A small spectrogram enhancement model, trained from scratch: activation mish.
Rows from block 14, named by matrix and row number. Each number is 500 + 50 x the weight over the matrix's rms, rounded and kept within 0 to 999. All counts start at 0. Numbers have three digits each.
# convs0: first 3x3 conv (model.decb.1.0.convs.0.weight, 48x96x3x3), inputs 66-76, a 3x3 kernel for each
convs0.0:538538573500522544491454439534590603504552510410348438456537531477549517545554550531578588525525531508480553482576553514506560552495536477508506462548567439391448449479546476405458423308353507456397567483467561537429480485464574562556528525536453563555535594594555636582537522473449332326535442536
convs0.1:504478528472517508365410473472499423443471435489508506487406504549509448402408455469544561552550530414447431449537609533565503442429412382501443493539538475436449576558560519554526546544613503517422436539499467544525478477553488515496458462520467537525572623566504508448517580474511521479395539483
convs0.2:439480538397445393308369332559535517432360407372438527471513456554553499483410512496518539466494537427409459520538572493479499382425497441446498500549586444423439512532508472458446507460484452525356513582459562526494562556496529528553487459539533493538565557531516466468571589547488500529559546534
convs0.3:521477437512456471566556523468477485543495507524503436436401349497632600498532542559529472532506577448508462545529474543549433417493513492520484563525522538578590348490597467485524573514434414471469494562596590624495525535444540498419524539496489386426548534546476571604498585561500551477663468400
convs0.4:424423454473454465568521554478495511441414503379484492530455415509428463457433445549560561552479573459463491519561534534516577565481563497465429469431454452481472455521497569573556504539558482442472515538501560528541564537522502464460479453462562474493461439495467443458397414446477549520497511466
convs0.5:473496460522587561569519550543405421547527495556534491536480558521452489550473545476471549559546531450438450461537508481530487545509442584501457570492476589625432515403480510473541377519517623578611593570483517498535498600546454500475547516501477568390479527488486398445544458536523458517413531495
convs0.6:515486503514539496439435466447495489445453440554579491538484536442392353482475443518505514529529497462476526535522479527493526483524520588632613456438486477393446439434434494397449516515580459505423479479515497571517495473505572547540477465482484447490491555552416464469501422509466503488417394434
convs0.7:492454485538515503559582523504483546418384444560394499667549619469496462411392398503458469476574499556548551556527458494475461562598565550558483541497558509529611405488479516534487569451423516563536516503516584521582509465435426487499484500494506444459524529528603582558545527555550544543526416580
convs0.8:524388456537519521482558531525560553462469473488424490453558489521496539476426437485527487510481544564567540500478519544484565529441498444642424497469438466451510524522529487479395606562402462499392395512465455533481531538495569605567533605626473419587458507480477522474502549546471504447474424388
convs0.9:494521551466469521498540597541503504525594504442502545515475486538467490546507482521474386441443490470525495519547444546519541433439490541646560512511549543585555485467521517495460570509509512524529397506452447573478464496485500497504438411426523468519552493566476514602432518460514523450525504423
convs0.10:513464449431445457404367429579486470476382486516407469439519581561522482497490454444451415511446465501423448419344362499484488560487527497485426527464524562533554446414506460499511516504540479469430590558582570583628433477436370454417378448456566504538525522450607574557475536518487552553450503521
convs0.11:421430448472506515514484517477350290481457525471505518479500420502465428438457465500434426489539555528523488553558529550579549555564502425400387467418368423483456584587514528536554507501529428503517387480488371435440552573551519597563538481432473445440469494525426409453497547529477504533436474414
convs0.12:539497500544506515432420425542482523498494471502437468553416424571593565514577512567555553513514515452482498512552553555499521485484464525456543515582528505511488428458439445460495467417545454512541531480446594594533499491477561510547570555515411451412444522456556575521461468472594565539433462443
convs0.13:444454467522500429474443524538417427471502468582563487596619485522452427521514464513519527559509468523480445463523553556534483515480442537566524515533515501543428494511430529513456488458492526510558539524524588545517484541543531566465495463498556550517521550455436479476451442505478471538520586627
convs0.14:494428491528522524495446489513463424470419324508471451579557425388365474510474433515482494496514565537580541521495524522496552602534590504457506458464495547476526513553532522541543460580548396328383458434433367430432287314390364313437482453499515503433504529489527538486450504455458609566363423435
convs0.15:507449448509516583542476503531396435508444491395452539547417502435459539492574484510547502451524614471465499611575451471543612460396444480445358459495472438507509396433468522519565489492480394361413543511479474503491505542508477513583533501480509534458522545542540512575477485592512536447619502429
convs0.16:528481540561557543517454477582474475489458492428466627493475526548511561488481429499469533542505542574553532496507502427489536559483448548456441471507467611613578535505456529440439378421480400439492502523438379476459499541515484515506516501399499472574457516628617585612502470494441395403399419442
convs0.17:485523490519481501418402411497496498536503446447460456519496497470604604531500456495510519551554579404418419571565601557630592512540503487448470474467488407408437454526583442483466443474546566526487530471474507501519479469457495528500495513490437471382518519515454533452578555572469449518535458447
convs0.18:479484504563512569514517544326367387482437444559527442426374438469478509545515491547527495538555526504487482511508506558503553500473466515500505519490557561551498458555502480483484431478491469543531512450486467460538475492471553555539470498523495396451523533520418420417505537525518505531471418466
convs0.19:470514451516495472536520509491512475482523454547522553556702515540591539535485491500428364485476489495513499513421454401457547463512516409419458478486438523496489485413480508525518512483475477520533473424441515436410511439480443507490528525480551537537482424485456400476561663512560551501527542486
convs0.20:518479490508490433520456475397431432463457510530487484493549555489562532548598583490503508523490551513459469467448489491564510487490420492484472409439436482463485508561589502483513404360398502476488492490441529559484444444490524556498585559556472517520502513479508567532576556608491513493473478454
convs0.21:474476541530474484452494503486418435457464491489469513525531505535479463468457514542530548541525564517489473534491539567552577521521543509494475505518499478419489455470470427386362495498543452449511549533569515495458546548532513502488480456496513542475509520474472488433416446499452402415510536577
convs0.22:521536558524491505457463489528483469518439483510466456501457502545480460486494527532512520504540518506528494533526564573501527535517511518527542477508534427418466491502514473417397495469410514488494518540514508534481550539584572600635515566560512465438498561557440427431479474439463449464503439516
convs0.23:479485480522515535423434446455511548427370375455446345394228336461513476429419426508513542515494531438368425521541552535515494379429414468496509503497506448479452558522532427419456574556570470528533579611565532517521512549536585544532463443392486432485514512544484508504495411449562530581385448411
convs0.24:522472491521580572516559539481639569542500527513409458426502482535546499564489487516468384520554571485536522512460379410453498395466558525570427608537531575536638436448477457506492508448439515427405440479486499543528583593506557532582515522501558472560524535570561627514452546455584428476557458444
convs0.25:447520506467442507356415416483486477563522492595503472450406454477534481466507461512506526473528520424403482529546536557587569497459515460575484368480532415437457516528452464437450437432500530587559582568501461519444509509439494518477503507546514496505501423468535542531449406539514477566502453511
convs0.26:401524515515434473396433439561489622523487430446500543636463444493573604444453513517451501426483495481467516474502477365480471469547496466387528433443493474483518420357499529541520474461464569544635479477445479515566449429515496534593533535489514576386432405532409376442494369412518572543506447452
convs0.27:484480460489437444447432447564580530583503571433430468520573579507469461528534511418429422450486463476479438411378380340362381457411422470497445390448412450449504472430439501436440492414458466429493518522496463528515463509511487510504484525542425515468515471442426447423507530480536483471525530515
convs0.28:523527475501508530547560582542580512523535491532583498492532610508464507507494473536472500536533507559552554488551542548530510517510479362361435463439434443509489516462517446430475500433429544492473487479498542586555434440465556583570438476475525609508509476508427476498507484536479475480505507504
convs0.29:502525490525542504513511445458508501403489477502490462528577578467455477406474420592561491529574541552542554595565589575625574614595626464505436476510427486509444474486475471427440531533548532531511499485510560563528452450397515483495482525513524555553538493508489473449562526518445459457495519497
convs0.30:453443414408356424367357357503498534548512488472398467510466440523519497553531571493532500446430456447456437501464481502436399453408446542498474442498461470474453444457481522511517525547497448454438450446446508529473495530475519462484475520505460507413519534498470458470463426429495563492492487516
convs0.31:551526527452449424551474428477423449417425452509557548565526495482464498481510425500551518538532514539533534492539478436535497528595564469536469492567444476537449478429466450516516469426536483455491477460477534419468477502478475503472530493483574511560481522532451465436510586600557495582430499490
convs0.32:455503490516522465494538557529487462517500462470453510527439537457422469519499497503512461485512465472463515497542506447547565548508529413489445459511496501514522502475504543489523474483432537515498482506470478590525463490487395475450556566566491437458490527511540547488529529538476512511500571546
convs0.33:506494519538533520615624558494568524477549464508553379437540374550514501445467428496431464523524479510441477499507565523525524510506472509569424599638593738668637551476521474480500495532502465480510509550595532530538529558476515468502582598568446454510500462505461490496542589485550494484511501491
convs0.34:439506525512514497496467517583718513593682525611642583532709616431505465531514511487384504532476536479467471414375488476446484453476473453370496491459445570675553445377413522476531453468445505377480479434476493451437370348390432420471532559503508616464483516454475526504474548560531521476550510514
convs0.35:471508510526475468579519574442411430472499533479515471517490484542536533533521547464442474505498484495518484473451482487504453547532544451503489456430452515513463557544556483447430485503521555549494519587552507463498604635601451479507500476561495450456439359408462440502518543511436447474429416473
convs0.36:500460471475509489526605560446578524501535459465503484664636615550510503534508484482477434450494516481495554466515443494470466508480545470526345478515487603493553520430409475431427478506487556634498533579563513517492448441454472502539464514532479413537523514468558603510537585552425367401496466481
convs0.37:518533545517560512551513490539518490512403363496502440455458378436492461452496474526472473525486531564538478452501477474550486492508443574523523569509486522484491521434467463329420401389446481424470563524581581546556491539495571530531556500507516564480519578484443500441567478570534494557518414447
convs0.38:486511455531484499537575525531529468546551506503526516552518568517485543528511523383412461451419480538530541369395434457469404497450497485499470510465494516525507561582617499536571521564526508509504511485542467477458444458516440481512526548560457519450476451420428488489534600582460433417440404419
convs0.39:473516554456532508433586476389439508477481416499496467551479531455428462459434466479542518474455497513517563534558518479459523527481612416506546456452490456445468522417501512459497615565562519443453526514481552497400488448493455426542414428586449492474369559524426586535593538535624528563621430545
convs0.40:474445515484590509511557485600633532468487535479491500427686518642508467512441526479497439462501459518537467497485522461515469487567490447570589473420480544526533430436478498540565527456502536390336523501495548531481505492507504471484478534482448421487471500482496453458436559465492400451565511500
convs0.41:510509465562577545530559546367405356451488459491617555585497510415467497559506509533494463503544524529494468535496432440504487512449504524526425507545471487515535424488508569578600512524549495472495555507486520549497599558517514546583469471430502486535555459483435449481580589599513578464512516469
convs0.42:526566554452486499505449502535442473278310472502471440367552507596565505497565634457549513563478440489435485466484591548501465576519411495422449537569534453567360619610533448511512489508530556462456533484434457465545544500499506438413470410386440489457451479530597454485487520513550565555394548586
convs0.43:440441513509544519558493513543542463562525553376525510366562376436515476476401516458436435458481515468489561543469501473536478544543546540533478471449465518432474527535550584495494480465492417390491486495446407432384500526466474546484575516544377464428529524501473452469485538557415448538492521503
convs0.44:427508500503482480510465481557445497551491495507596558441466465530504496627578565490443430424383449446440462497481470456397424506419503530513493529486457515473474584521426530491529499502469530527505464557525450427423482509566474524454539439448507472472581521563522505495508446530443433459526593517
convs0.45:550517492419400435362344386452473476432436480405440423462445446488442474474431489526563540532503515436410466506514519547577536459437456564578561514467518445384396518519450490455539461532555557533462543524437423429453531518528505499476512489454524508549472505483475544545512429472547519475524586511
convs0.46:507559559570548570598599580468440439486567586534587573498482530452444441490599629491478456565538561555552586492445459488484545470508512622579555541546509580590583457461475410370421364418505495502523407409468518502525519529555482565500502520489455488466541523517480493496451436474506424482470470461
convs0.47:551461467576530474522529499429481521511481511521408401553566480428467418502431434560543551610594518465522498539584516561606516480449464498518405617536537519435449436509530522569579518598550416460501449477572553565580528502500533551476554534484503559553517551498501463500421470467420441496459512482